A small class-conditioned image flow-matching model, trained from scratch.
Data: trained on histories of elementary cellular automata, time running down, 73750 training examples, 150.0 epochs.
Rows from block 2, named by matrix and row number. Rows with one number belong to one neuron. Each number is 500 + 50 x the weight over its row's rms, rounded and kept within 0 to 999. All counts start at 0. Numbers have three digits each. After the name is the row's rms in percent of the matrix's.
# fc1: MLP up (model.blocks.2.mlp.fc1.weight, 1920x320), inputs 54-107
# fc2: MLP down (model.blocks.2.mlp.fc2.weight, 320x1920, transposed), outputs 54-107
fc1.994 117:478442500490520484588541431507542525534492468470469525604532512503511528513501556551494514484502423486482532504480549549556517459536526510597425484562463495338509
fc2.994 124:454484396462510483514514472458562522531544490473490482446497481512501434420492541471475573471429497467477468498509465456532488467474539551425521517486474522644436
fc1.995 109:500487459495500565538594492448579450554514520491463560555443553516551467505480522495598526510517483507506566482504506480550492489455522434457534485473568497418491
fc2.995 108:475502463541522462419492571588506500476506487546535540464509377403474590474481516497479605465478465438525537579514485537452524437530389433507509429486559501527465
fc1.996 112:506489495484498509519392499486526557530570530475533470575539530441470527573469515504492485533516507537526404500494490495519469418543519529536477445428453422476522
fc2.996 109:491506515479478672555509363421525406481508511462506466476515499582485558584484445521514515368465558502485569431486516470503509434463550551499490581487402510519446
fc1.997 115:541495537505470501497448481576469507525514519480419529467598451594479505494361541547551495466561529473414521550544560566514481476427638550552415532639622545491398
fc2.997 131:437471453407527523499509604499592526472477440480519567484562425532532624510483474487528458488482442507569442552505490490429545504513304551520522524416508506529538
fc1.998 113:391519419523472458657503557479550658528471433496436503483523573498515502587524481462490489432492514438488464466552507535563465488508426498534466625485409491532484
fc2.998 100:496487558518464458541500495529670544512566433484528443509484443478479472493448561461449497383436512482445511490519455401609565535513401517555514406525490506411419
fc1.999 098:364543468495521462443488557561601466452491448499400532481485451514477480521541547471449518451465511487485445512492564471573479499415533517476446518535537461558524
fc2.999 107:518515452560490523487515571355526396519526476463471518525505439534524577533620515467395466455438465428545463516468545405557429477580450495501568495523551479547471
fc1.1000 099:407512543565588543514489525439506490462454511441413423568489519578674480482416423416485483511612539513545524473479563567593504526539538477500481437495531451469374
fc2.1000 123:466434477526560524462500518450484529552465573499466532533501562517498509480409422585402392530502569486563496456540389531538523504564513465533522458398493501488596
fc1.1001 093:584470451491508468596408521557512534433494527564516488496483484450528576452409449441535420497493550543595455480557509439457453516483460491462522471473447538478502
fc2.1001 079:479526574604563507559508447395408643505500454473593568440423455496479546415520517485525504547422441524454455538501491473445507465449454495467565491429530530521465
fc1.1002 104:487525558465448397492544539473494409528442444481422502503509469540485401474542467560515461523453474542513520449538551459435527493525453537549520501505486497554512
fc2.1002 076:532453573512537468494527570533535503562466489517501485486560607438533484553446546466548573603578386437424493557496529524460443460658461563442518423586504506445500
fc1.1003 079:453519497505530493433561468451524557590464448470560473337535537511527406445557469563541473509473623512499488543556544449551535475566548539496553502491570467544526
fc2.1003 073:361488490452483472484471526511486583569504400559494405517446483449446481441547463491526524520555603482495491435505491486470466480572525452577549529567555456534460
fc1.1004 096:630325463447517476399566505455515516461548477499464449462358504481523512487478507526430592495517491498456594377509528459505465611479542479477548510517455535518419
fc2.1004 084:483517449472590462474462469422489517559571490532562459489558429515468480470507480488524448534565509546450519535493548513479556431538584431523523462535421523507541
fc1.1005 094:488595487443538391521575511527464498511456470542491575570571437555572623563429528602454402549473475520590493461532506474495562502445516535468591446482466574481495
fc2.1005 121:548450514496562543545507496437475521536502532449590553530491462429537451567697433513483535501459536477456495597525401517551492534492599427501595610381480510575556
fc1.1006 092:461493506523457442477557575507521541553578509546442437564478538512541473628485617462497535511486605515527476611526473494495559450553496544517510473398551413524483
fc2.1006 116:510454567444503428538499566434500427522477547524501453495485465456513513481503445479443493573454527467475519560507485647545424523487458520456448544518475499582496
fc1.1007 097:507481468548518444487525518479498445533527617528521453449628466573559509522505505420521504572510560493519485530552534563466515458523549494525483558545477499565523
fc2.1007 104:494402426539472535484486478511477514530552613497485510505429542508518491471540477508543504577437473458502508485497519445530516538478478485514482450547567518562446
fc1.1008 106:571460558503493470506570537457497426449567508460458541492545504483536483487531564523501560472414515468516462547460491393517476425543631569364594462568433506519610
fc2.1008 097:516527405443454524490479483543563562578571506501472437498491510622516517570443467476504483440395482484454473595479482496463541494484569449475469420535487492569438
fc1.1009 096:465499468529485464547504487568506487534541589499516548447442521476551501459496447538504524495557513504492467540508505416652507428501509558598506488459555484508566
fc2.1009 097:447483480469505578429504343471513498545524578520555474505491492589516516480533524467403486497628536467526481515501515533603493465517518577569440486530525480457596
fc1.1010 105:512546462532553440514474564548416540540469407479526448531426504469492448405554525571532517493468700487470563479456463420495491458529479497505515513586526497535487
fc2.1010 091:492466504493454385541475527355513494539467508534565483516452528416527421370576506460501449449563572547462560512493531486502450457487454545581509468493501478478534
fc1.1011 111:482576537505381525478465459480540550496547514493567454460372480464570504481490464496476525593556502474542531417480536561468415501581390511442510609520467511616504
fc2.1011 111:531518480538568539515495495521499467509448523491493493535499523461489467538490445491459508510494506500547568523498559487466470454577461494419539468574482508643518
fc1.1012 091:501503409457508498540514620473496522589562580446497483417478525512477413428422538573505409474510469451557547411440415470513478405370579526588432491508534513508491
fc2.1012 088:490359450447468391420509465538452538540555593529567495502478469485534556424505496520558564516482412490447575583462413549534555457389556532468527495422549498436524
fc1.1013 098:569589592474507531492525483570397396481509451474506511489519529459500558447504556485504436610450436558495448469544605476472417458523500547431436620581439581414500
fc2.1013 092:501489488550425460417453430474563521490571496539552519509435448463518465460544474529461563598477535468408441419509609416448534576580459489616526416492483485468562
fc1.1014 115:450622508534462472412547526535556507525482595520386426528461512488591433462509521438465524518547477520494541410539537599492502461545539493508511510478477498563529
fc2.1014 099:553528495492405554510509509523498549574503522471495482320496509538530497477479440511505543429417434545427437611487431381471575523521495481529504377529430500535512
fc1.1015 090:403599557510465518516484561521414447522429532563446536520583592543485515508562486540497559421507495496447495503535516649522517425488551495562565517499613451561402
fc2.1015 100:445408477494581525486495484487468558459425468497461521576450454492480597390488456590447509430515527448558510491500516374432541465406458532545482532565510548440415
fc1.1016 109:472490511491470450503509622544479509590537475526558482615549513546465510547499552480483556539415453565537506466531409398538596581575488605475488374552442453544452
fc2.1016 125:505476527486498391507475545571519518441544480497482470511534483478528456604504550492505489560474545500486404537496576487549538546462460644410508437406506456491562
fc1.1017 084:575487508504548533544510503552509485535511450427536515504565504567412511460466470399514568477543502446437476494601489459356455436493558568429493458417504535467529
fc2.1017 119:653496449566501460433497473449484503577551542488528596539473543458514491472473497506531490487479521498525491474548472509551408516509474401535392472497536670525575
fc1.1018 084:440476477448466513528449540421556547471446591542472572511481559420537413539531441510436503498495520488531499528366500521391567509378529370563481520539458470470468
fc2.1018 123:330497452438458512543485495544552537491520601497519472524529454535498583549433505474434486514520510458485453431490468535492536436467473579472588525484484359478431
fc1.1019 095:461405492554520482502518416497490514568546483462531460495493448449527550515556522469563508457484449437531232440569475458479548580516520564444447548532561506568514
fc2.1019 110:477448496530526560486488568435502497608499526517522508475526489695488420503485535473617454451532455496506278535505469483521410431479504433524398471489449512456534
fc1.1020 095:511501520529465519559482497536523444526507421566360424451491568475513530526366462547547552471478490601457488539557535501518545543457489461559600429474545546436479
fc2.1020 089:431374455470479471413496492511411561556494472572441473486483428378477514422349516493517466433406537415500519511453620469423374544488531546408575518531498504489486
fc1.1021 095:584506489542541523564538468484538486529569514474508501584447491506420494567499415421553560633495486521491523498477463562535470518553492428543487514473434416573504
fc2.1021 084:494517580451534560489531571564564508484499555462503502534485546448473589525509488573536542580509469521500520493438495481498619436539423522409499476464520524482499
fc1.1022 101:622588467472506513496463450523436513515547530477543518494431459536338534507589474421514505549449525559491484517457514504493478527517486534578538526527563459493534
fc2.1022 095:494525524467507517480489465494498465405529491474432499416507612475507512571490455512516563413640383536426602495487599520521535538570580549645434517455460464602552
fc1.1023 098:493515510564486572413486445485457435429495549548445462443451481508552497546493526481500536422530542457556545446509473504529456530469557548525516471577530465529685
fc2.1023 093:418434495468663496559487521511541492534537489550515445472302427546490546495535534568582424506515581564457485512504504466423499481435433562493592466523512460352553
fc1.1024 106:453547531518448535514446482554545600606570514488442482461381529519492487564464486457481476453544483471455417455447502486515486410528526530549489437563521472508536
fc2.1024 105:480476525507467460488483478587536521516493517489518476544474477490463573492502582545548477535400501509484525538513495456548550469471545538450536446394496492497592
fc1.1025 098:542537448489489543460511450477471535491567477541487375567464536463514629423522515534254520490535534535549512496502607492440532495517526416443420534473474559548508
fc2.1025 078:482419514444551417598520481432481624497454579466581487512465472529477527512508356551369508470518454470544515442510464436427438503471501536501451389577391517541513
fc1.1026 088:496511494451490475580487516451474437500527531456542489468549432480519569477542426513504505492555530504378420450492476582560551513505511406535499531624537513575500
fc2.1026 075:404571514466495544525499479485436469476506484499474415458540534501477504519467519484478522559483499398536427534513471548446483418464475578556435457550531537577521
fc1.1027 118:578525511508522480452575480437507456461525480551508487509506474561487495555450504654580503508464529498450417521542479486444539536544523502548555516525422515399486
fc2.1027 102:470443506446549368492516443460475549582537447494511528429455526575495576467515478500480547361577597517393594529493563546489402460353626566509524491515454532440469
fc1.1028 128:538484471533450545423537383505533526484474348516446622535525513583486535410570487601599545471473481506484507560519564550435465546540474502469405553476511457549513
fc2.1028 132:515478424450521487543476451489538576547540483512522509471478461513474502628570537549469455581554483495493461459494480465391432550410550481459586546543420512533469
fc1.1029 102:483449564441555585505579502504519543505586459537500528529547489470457427518533560519474471444534601518485599551504425529490407434498528428373598523442550440518525
fc2.1029 115:529461482553415492487523528518503455508572468470563469427529507515508503503442526460623395471517485552414345503514515520376454442567480444419444562486488504546590
fc1.1030 096:529610495553465481523509524510493523416465552485559382504513528526474513575485630531487549338458520441486494532506460637533475626441543491447504526503504511480472
fc2.1030 091:484552612412529421499500447440497527478468471516503454493502575529509494411556461484573458530618525492469451519512568438498498461525597499561518542516522511441437
fc1.1031 093:461506508526510544500460565450451358398595471471489534527546494515446492553498474461384562350542501453497587505545556535500471535488489482538532535514508507515530
fc2.1031 089:543456476569540481471503484623541470424497503534454469476516557479485520520532562461367520533478401523496534463519544480516515494563509483519507433479537468441490
fc1.1032 115:595561450468551456556498528497474463518472443522414506510574453435524500498527448491395625518483473568549461464537502642440404494494485445458576518455533580553459
fc2.1032 111:487464507555508549537500522508460458508531461460477466525473489546560477481507514574611452487582467527475651440498533510475456508562469449520467449486481527428546
fc1.1033 117:511596569470529462497479537511593489480458538490535451604436524516525463581507411417467485533500478391539474465479613584451497441564571487611520515472608423396443
fc2.1033 143:500452418532465451493520589511567519416514566505476536508575487524512505473521547461471442545558558444462455534517521488506504493431571476500487467410428498538530
fc1.1034 095:460490562513496502462498440553409483523506459535480506573540442481470534501424461615544463426492508447568543609506454442533401488538394476510512557497481522506411
fc2.1034 093:442512527459462400527500483520405483529517496473476562473571477464527440573535399489450466576497524434460472489529448469592529482445398516425566540527613458522491
fc1.1035 095:451542491545483482449558500510467482533511515626576533487554593565448588436517495560491532426545531466576551426489580533497514478461413496440496452562516496531520
fc2.1035 096:499541469492492495498518576469572455458485468521471536452457541560518540473546577521586625555444566387389430482475526606504536608452472471515480450423492518477410
fc1.1036 089:465522486460470437470664463586485503533570418396544471507498504545516469517493445502590510439553509478526557514524492525489449512513534452488466525578505587474488
fc2.1036 113:507488547494574637599500523447533453518549462516563405480489493487475515548519564501502531442516552471422514496495433494517520500447513540488568507511531605553504
fc1.1037 111:523503484483558601456531468520541508465467512489563458482535469499488517497423592496457495484437563497575604493544492496445597543618543460476549595503477495459482
fc2.1037 124:493578472554498498498480402537508510492429466545516454510502531467501564524465447541449503455521462493466412491505470462496606496447429453431433517608490485487576
fc1.1038 117:503523563520492466494562492555553506487522461441428564507500419378588552608501558477379472460582464455441451626511477495479427525416479503513506465566488480472476
fc2.1038 081:520554462489550380498505532468457601564471476457433532443554515529492636510530426504516492526568496568480531595471587456543497501458533480522448483505511490475507
fc1.1039 107:476414572542493502462482573580496453465523560532447475476621597556467557456556530537533515537487444483506474476505431581487445474489500556535532585513458370521463
fc2.1039 098:517516607543508467583520491602509536474492589527530534465461477483478490625494544539569612393581462492595488537517523439513460457448446513389500610517526471493541
fc1.1040 091:465478527516477508456542411380517498483578441424500554432461547511493344496481494530415418452526471531416458517475491510457534490468522441547499548554529288493503
fc2.1040 079:445548476449519458583550503575513383472481435480492425512474532572444483520500484510375482497442578605490453451531489557474511575514574526418508424506521670512500
fc1.1041 097:478470519503419501559481442533519493544454417493430565529574564429424442503488524575507564486482535482493574545459503558507459525548464445493495482467546548487534
fc2.1041 087:558483499467500458593503520401452544571566399474546509415560576647542551531459516500553489506389552443553523480496437433493516420554463520490478533558452513534501
fc1.1042 101:500464555509507354466453368477556402537480527509485535493455496431545470451566466569466400521524447549428493548589529521482549478541476520568506357564527535514461
fc2.1042 103:508481505472508463539499598574519500467400445530557455507493453628462509461422477471354549460504572481528440511508513524451533502457480529466514518483514543426534
fc1.1043 098:584513472448436564466478550532629480500522493481523397492489541512539539461484449416492480483503499579479459523556539451411516573470493373487540496489616537477429
fc2.1043 102:527513564424527519486497491579635507431471561536536467555525548570500488576469513500444384605552469523569510551499505525585484546593495666486529494540630524496530
fc1.1044 102:636485502575550537436512448499514423494605503524480574499395446534488468538485522551499501567522530491496525495521458469568505579490583430419539429554440498495578
fc2.1044 091:471384526629564585515499533476525437561488452488394521522382495562500524532439520458553508500578498474449447503494491494542487502539563397509521502426518523451484
fc1.1045 098:541456458562449519466483527461506487484498380480427518512484535455484497557506489562493421438479510489531538538466473495552527599516509492462562625531533568608494
fc2.1045 100:551469472528430529498508506462483538457486536481492499412501469514481437514505453562491470595504488561499456549472538540458481525564478494488520617516475484458446
fc1.1046 095:553504506444482540532476522508519503585449522511459534593610475485520491552523374501478564497508537450441545640533490558479510508465471518553461559493575510519492
fc2.1046 095:466482445505540447459506512468473506555449526516432555436494614374481601448439595533562546481568437451483524489534528467526511464386469488444512501433503477467545
fc1.1047 101:533419529549479524493530654447523458509530448493456461498531507406529429537460418497502518481450504483535456500509389506516444481486508472444537541485495480635482
fc2.1047 103:540443593521550459486505565494486537464525537495468492571413436521484576518537513563611389508558562519489505435477514404517508517447477468556510566491550462421663
fc1.1048 100:555489485530515488514466461514503441516593490445526504502536458451472558552575444475398497466522534429442497560505446533545539472547495537486543531517564539512530
fc2.1048 103:484476466492466435443490602478502464529456521487513517471462534445479549571473499489491538606519503560484470479506478499403447603547492512467433455535496522488516
fc1.1049 101:531474386521503528551517394482541499476489532512517514572514470428502592454534504534439454517481448535452548480513522468417477513386490455467538508549537633441432
fc2.1049 096:515465560526443550478492501533436525496455475460391445452545542493492518514489514522456500578481524533516543499528515565529468523453482538553665529577469472577263
fc1.1050 111:511477498559420447400522445525570528489516380446505527547529456601489541480548461547581463453368486450509541577449477574545463543480506507478566469520492521558533
fc2.1050 104:509519547404556524587483498490476642617518363436556541496489452518548483514588608512495577528479528509514497547509580628510446500492561489473515531527538496458527
fc1.1051 116:494508547576581584490477575511514455503418499543486582477490492463467368512479541531508544479588492493428580536455569484614559549577486469534534567551518444482531
fc2.1051 136:470474460427468575431548499555529566534548466520519477498493472556500484552499521491506616620525479484554377520502431508473549464416430443441474521511543503494523
fc1.1052 104:544492475476479468524450520494513483444506551550557484517525475502580529487495457564522595459509444497438516482496521448582520434543532538526526471520512420497551
fc2.1052 113:527475558502463584487530479516481506543487550481629486378490474521518404583585462516471471588482405500482618504502500509513485469381544496601493497587437523451545
fc1.1053 116:429405572562588469447462513540494522509415502530501474491440510524523454532500554497488546555471511519437489486495410464592494489486548500419494500519578571570553
fc2.1053 118:504494504541475498448489493416455480479451479473419516418476413481525518501368489481426488535561571427494534470515636490472436532488513496559470509506546572450546
fc1.1054 092:604524498567531554461500485510486494388593566499502459520588544417523531496458524560511541540503516540526469534516506519499535453488458509501475575479465529480464
fc2.1054 109:510523538559503503551481438468526410498480554487494502456496470463508566491541434532375501384474529492576530601464568524473419515458632515441435530535516482522512
fc1.1055 100:462435550486470481517559504489462559518636474452470409525425448458452488514552511519451546539570448499507436562472464428569485586539402503445498490517473564585423
fc2.1055 086:494537442501459502516500608512434495533483503503543550474459566464531479454530513524531462499499490558580454524473634484510537541602427529463521650508470479556457
fc1.1056 097:590564555583479521530517430493500468396503483560571469578444453539493487519589462480559499487588479527419588544540515552556502485464580487566548479460527517555447
fc2.1056 073:447390520546527502491519512512474456469494482449481508465508505588548439386498452473578507479517397494445521451500406453467487460434557556482464508445470531515408
fc1.1057 080:345520508521531492511496506516498438527527438480624609516568481412558590442466494486528570499522599499388485455444492483464507511516508572433540547529493510499525
fc2.1057 108:460480522518465499524518412505439488523524507485510516403429517498481469507555521521443522488500544465561492449493487586593536559567493457548514440519502525557488
fc1.1058 095:499461540460496498515545473460499464407500422534595462528546575436452491457467504435542466519546512510631481487414474534510586402479522459456437508501474446540503
fc2.1058 072:426341512528503497572517535584484458458532416521535523562500494463507533463580509492567420550483495460458448541505502445428405591510511530484349449537509481517506
fc1.1059 113:427573483486502560624526528468508432446465598468428536560549470491535584532463476470518562518490538575452506537574529504456495535528444486530552541468523506616457
fc2.1059 109:418505532416516498487502436510492396522575547514518539469490489486520451505533424491537483533512545557460428501485534442373555458492508498462481476662434507515518
fc1.1060 104:513479494550463528558429374525543523533459551462477443559494479528563541471535361447478495505498558461531590569499586472437422530463621496582487466511519494548448
fc2.1060 110:506455605524475491592516542497587447486414487475448504558460544529496535474474548513448372479550559498462549486490443467447513569611594530570460492499435515548631
fc1.1061 122:495483534399502585411472483468522620483499519486588489474511417601501519605483495543487522417488481637481391504497541459530534618485528432495488527537544613435510
fc2.1061 129:554500508533494505439503595484481483481585481468408543338524532561540539433413608495498505454510490545501538530492529477512478534585431444465491439545361550623461
fc1.1062 094:504437514490532460460513450487493561527482505458486519538495554496471443541543503486496513560506523486470474560527514564462512483514543429498530474439511536561414
fc2.1062 097:487416467513547549396509550585587553518481479513487525585540527582496544419399456519508403548579503534465497492494471470480458636489446505477513521532541498467474
fc1.1063 105:504473447476541507541568415614537494497517482555438503472472576438534509524552526443512426587570416517512446577488403479492507500411470513537604518465471458527490
fc2.1063 119:512474480534546579537516404642485509490471452550462446566539658490513563439522463536493438474506464445508505494504496503515504439462508444410524412491469463526483
fc1.1064 115:618522548492496534424501465545492549497517545433587493508461367465487507498440513550541439454544565479498498478490506516486539507507584536522563397478566611521601
fc2.1064 108:491474583591504548478471476451513546490590432487492479577452484484465606489501396483555554431538522491514534386470544430447569434561483571503462467578488551469467
fc1.1065 091:512477479485485549470561520468451503576491556555605512511502520552503610538490576477481504492565536513569541568487503443538560441522451523510514465553459421463530
fc2.1065 092:522466585505513490555507491486465569500507443515494525431544440482502545506504413457497583603534470536501513456538499594502423485477511489497527461484516466485425
fc1.1066 097:457466502552617481556483611466376476525514460527560548537439491523429390520429523532499491467519441520541488466426556536529485497555499534455395484535505503522482
fc2.1066 100:458481473420499485533489494475368489537469464503441495467485608468466482473495504509525405562500470354591540478492476487505415494460455519510454508592510491498570
fc1.1067 095:524436450396444463490474508454493465521528458498411574492466467485542464565517515562454509483464535567475550472465464451463577498534435569440560516514526481450556
fc2.1067 099:499499499520498627499514514466547532497538578527476471539480480501507514566551538480544466511442472472408510482482586448463514572494504516475493538447519482408645
fc1.1068 103:553468492462511549500443455498405424487522559449509501532517536528540467467527509480494498515471456603444466483398506468471531534487542581448575466465500476463543
fc2.1068 102:497397560480469429475471467489468419523535518534503521435498537546505503652516464463433523398583450457524622476489525405508512475493569604493493522571452481532574
fc1.1069 109:536508514514489533521512610492451481560441435459495566500466505400454363457451417541514444540481485479541523490490549523488459546431460482428455438529460467481439
fc2.1069 126:484515526539615555525500474490516507477578528467487510442479603487506471440438539512500436515465564528503581493472642417511507570559515529462537341448552481470478
fc1.1070 107:464511445528607478525493486441427587518526479554444459519391465409433463528458438453581526492491611507534504562439515503483584513452531529566521508588540467540520
fc2.1070 122:496460466490575504465539427439540536469553477527523427396482581439476528510451579532451561431406541558508518496505506477471558412469412525532545493397488500423414
fc1.1071 112:549448564504490518524534503496413593413469506476564445507547525504488532501495582460529559409522511521522533424470484452542533531534503516496475509475519652492494
fc2.1071 099:481547431561465507527504477474550407481508517514526529539494495487505494514497488536525575489554514454548444381531558579485473559585500580613550456425446478545544
fc1.1072 100:543527506564484510480513508463498515516458538483461544542540532538568488593476587594485452499607536500482488494560500449460571561555520495505329468520453391513525
fc2.1072 090:544492518527625533538497521504656526481491515516467510557512480563498501512536601479550454570563470495470353454517463412526498578481442522453517516508473539438462
fc1.1073 088:425498547524475468491503529470540549380555555487517477566515452495515521496433486488464494502458425479528554518454544555532472465520505520517506486440521421621531
fc2.1073 083:451552478560551511544490539504486526428547539535476459457600547546490521498550511540496531474568395457442499529506576484421523497513520478521389486471499545582515
fc1.1074 093:579487551496504506497563518506491509604541551444533507541468485543497433485464394494523522503483513474460465515614568494459438560576574445528423450515535461581391
fc2.1074 090:515550543467537465583506553465529447614464446513520530481553463437511495447464560524435434345519499468502509549488534576601515482499545514495452410469597487510581
fc1.1075 106:531486458449468546517449488562505530592427541566516599442465471429505481599497476520507489478516521505423553502547471477532508511586551540543581541558566429468584
fc2.1075 112:473495567509553490512501506583539546441549486500530527337473561457509403546501487478488523576569473499515566565489436543481517490437502584531482470480532490496589
fc1.1076 096:489495498516413562501488440533388458531550507547519491447501515412454492480550475473531488494533476441429482444496478482517509551482533537509528600424471351569476
fc2.1076 083:471502562494581449465482590552527502513468411503485515452462600483473463438479456536474419523462517580516452594508544480445527484514513522578508473400499454470431
fc1.1077 097:429641578534481542468500545528554530440399482547476432554389498538465440557494497457547473512545485498454450501440536521512519501507540506566536485471528441539573
fc2.1077 087:515558503562494520453494476525593514441497502517475488536471555527523521385515662500481543502458423566560406555500549434468483539516511517454552435449582453505550
fc1.1078 122:411572455482423511517509497498463479513451514503480537525572559560424424468452550590481486466489467534616449473495502525560485459527581459531480515538538521455489
fc2.1078 113:482432493541436494486515512516565657602470473529539480478514476446479516521488556477449440499528478494534487505508579564452543415503327461495569515523458491510430
fc1.1079 098:553630428536422486542475506532431441502555597466445568489511527602504585592546509492466489496520457583454462500492503530534513486438522500565430500466570513509434
fc2.1079 080:525455589536483555447516479548464545608477495533464510582524530600485524394516557510506438507502454583569553504487523462515496553457640554494532531467501486522502
fc1.1080 108:431546460501507586516470515575476430527524517632579487502463468475517481612611439454573564612554494545498453417492510524402552513648482516479577388500522440424524
fc2.1080 106:515547560456494455520490604609518522442509366555515494535516439492537503550548436472409359508556463401444636478477488481525540523447586504503487535533484500540436
fc1.1081 107:453554530547509436564556526502453471518480467531489528493504508437516505490448498415401475544542571380695610503525528536574497481558507495479491577480479519514522
fc2.1081 102:504504507499427531463497480562542476532436525521505446535506519521474588588506513526581540554624434506569377578518501485568480585525630430500427499499585506528480
fc1.1082 091:539474495566501558478511493501483460442487541500485490543481526464462571478504498472506575635510459468523606419463511489487431471478543552395479501492411493574485
fc2.1082 092:516449481518486520447515511467511447507444410526478496630499510577484481475492517492528540545506468481502570540475599609416459499439461474531505483442527516455427
fc1.1083 079:564478517625520478524553543538494497536517515486503534474570472546455512440480483510540476462500468512444536386541467501582499515521475632483523462538499507515530
fc2.1083 103:557450565620532559341505483498531457517522491535416560534484544505543461481538462512516510502509507542519510577517429485404521445560513412494454511532492586473474
fc1.1084 100:523535468556481421438493522507449490507599497523557474473565503503544502502482509540462535476587489508495441451498435428573475516564480516408552440394509530462602
fc2.1084 112:453513525517547490540502485503540521472544481488522484539501470632504524415541384536431574469521506491466493472493492530390468503405560509480433484526496520475561
fc1.1085 108:598498481481479531606476514561421506478482505448475394580429408469479478513479478524473499389540521461491558538502491548542503401442527517477489549551502510455519
fc2.1085 112:505470485502498468491501559506575567512519508501551526528505507473494500577432452442576585590452486511474518432527465469463494545518528450423463443428523527453561
fc1.1086 100:421501575515469464499529481458482504447580477430548409462443451449569506466524547519465504513525456438422539527506546515593534534460559527464488409456525610513533
fc2.1086 091:436428394504480503520512467392561482501538363465541496492432469502500459498497441535474480525528495526511558511523555507506492454435505529449476491574489548552518
fc1.1087 103:441528473522466516528505465497434449555559549439503550378547482561443590475460438557478495440494409557486419533514610441509626448569474556525536474479579428535497
fc2.1087 108:452479523435499515496472355498489527466541426459532501523543488382501587517470484560514472428393495419464675633465487567510557510485507607539524469517499476488510
fc1.1088 092:464539471467497530506430527540493432483427555452479514482442552457491476579562471525514459590558478435599513493489548604601441483558499509467562440507596497480537
fc2.1088 075:502515550551500503437508492452516522395528493511534420521491443551530596461458456547540613527473489474473496514488603445507464619530473453522568512498467472461542
fc1.1089 100:447555469421453528485494586506580561491524583444540451496415449430484532511451450492461496468454439534516466521501483449495455471566513500544447498483470562577367
fc2.1089 096:569479452474556513574499502464622526458411481534468529567465631446497576514474455479500506475501415433526471516486499541505549513466521476545527541560656517634529
fc1.1090 082:453411453527556507439460539528547503529473427545532537472443496487491506557569553476481568449492460513508531537556539533500481505537529545609519454537519494512496
fc2.1090 107:457508620481610490457523492482540567511481450494463517483512496531502579468505444505488493493506470500496476496482497466507579471473517463439542476565496500511548
fc1.1091 108:522426440522479521541595536436518389447472426492502471510404532509437432539498438541491591490547561429454500483551511516445500510568494453472441516519419462374521
fc2.1091 093:482599522533515465541514424396707576513524493524550505540539451526511475497504440466454527515581474533506510424479474483539518434494514509580499503495498509501541
fc1.1092 117:611476491451449585530536402515546504490415457557521497426440506473433471628554429656552563475446505492499488499513582530531472396494496515511463513512510534479426
fc2.1092 124:518504544471517428534491463553505522446463517527544512455470429565478581575626547570518541473564414546489564504507506559538524510590530638590542555592477485533609
fc1.1093 103:491442489539474421500504464438518485443539504426436509474501473485492503460606533447507535441523335522477522627501442490486451489459521429513521434494594531497498
fc2.1093 110:499529518557549526516466477442482555548581599472534500480506400622505587528647525504533417463504558458468470567516584571496515407465507418599430516485502499502534
fc1.1094 098:496519530454466447462632474549463471495518463376491451513490501554504482491547440502606544469571499532504554565513511510471464486519513464515486497550473471498481
fc2.1094 134:505509530432472583595503571441509478482552434537569391454552541512469552474476628533526517454483550476528542488494455499596544513556502547495569499528515595529485
fc1.1095 086:375515499433489540538493507521552536551507468419555508485592518482622457511491493486529545439555539486493513467365472481463496417488485532562520473583473516506525
fc2.1095 104:437508531435493451548523409480581566536483509478509567467396416509447525499528499501538457421507587495493468483457541500642498566548417486427589546627510553485515
fc1.1096 092:473551539553465521511431559594535562487534622520515523436423482576528439518485503565471488559497512481517444466489454437586486522409483510501468496487608474548520
fc2.1096 094:478432468537543502513476409383573543508508528520474474602508505451479543530530518528462520564511535493478457479486456548485533420481492491480503510523578446501524
fc1.1097 105:519448538602542479479508505422522511465461478518531482478467552564407473437431458494522510517546479562508541461443513537530480410515488462447576503476522492535527
fc2.1097 108:492497572545462413482513441484540509544472464518469530562488542457533543575597516517515490528451495549446595509529597468497468544487525514526458452456498497495527
fc1.1098 090:533403533539512506513526502531451527562574516476566489433498524424469525493521478510554518443449511429481452561453395543511563494493536550568519412518492515456430
fc2.1098 084:495444468473533531458504528526484466591536544543495566541457470449468413545504556561546466444482563502470537553476452436535410529512551451509611524446509503448534
fc1.1099 085:601492521500514483513597513461510542388523527384496552577390491554594413491460526631391570483575485542507469492415546476483561469461480353490542574591544444512540
fc2.1099 084:154532579433557478472493471481487459416490460581490597488451513470486570509509472487388512494550485495490492465507478534539495513490487652540545492495499457447419
fc1.1100 101:516453450482451378474457453562537449440565553462516414431485414568578455520468441481521464480570544530490491508500476484496510465448472559445494612573566379502528
fc2.1100 116:500443534524464466497484468470586506525484459481500481535549419461529589422524479526540577564516484478434437516472550512508509532511464536521467451449507480395477
fc1.1101 094:477440534483512415534505469450430493480648523487534535548614367569462539514528466478448448521431540508555576445462434542506494605454593456518559476581497466549489
fc2.1101 097:505597542397481567484503455587402441408575519487511424447397499367536515473599446517452563507546441493550637513486496519546553493482544588509495561521511496550526
fc1.1102 106:386459442498498392523496478497529597482414481530510530550441484599515528463460479455453512434385506449543589562478446449548490499410527378505477492518552513552474
fc2.1102 106:487513528493550509477533456431486531568474495497508481431499480458524420484443432502455449553532582559522472444479485469523466498516457355499465516467556527493513
fc1.1103 104:450539481555442508507528565519491420494425515507440488503497486498502535578446543578497488471461535544528469562486523479504444485599471507492492507469542464475481
fc2.1103 093:490577543576494466490498420413438482510629478492537500445426488524491470514503511489449470478445517500486367491472523479543449531447557507458517445521506504461670
fc1.1104 102:493492446526535449524453458507559671467549509465552506368511444511529523551424494452522530473573512489482533442475541553469426573458510410415574505496471455627546
fc2.1104 094:502528590493549574538506471465406472507476527472549487523515463509488523346545508470506486439524502538521578467462470403473516552432519514528531507595554504491539
fc1.1105 092:531468482377516523499547542470512531517418538535446442554603538526561569459576524624604547474482488454506520439488586466586500509501517538386502518515439544481546
fc2.1105 079:550381484493469518535490501513560449488461517486533520472456441530490474529471510511485443515535502483455559532537534494488516516478488509446469525458454471440522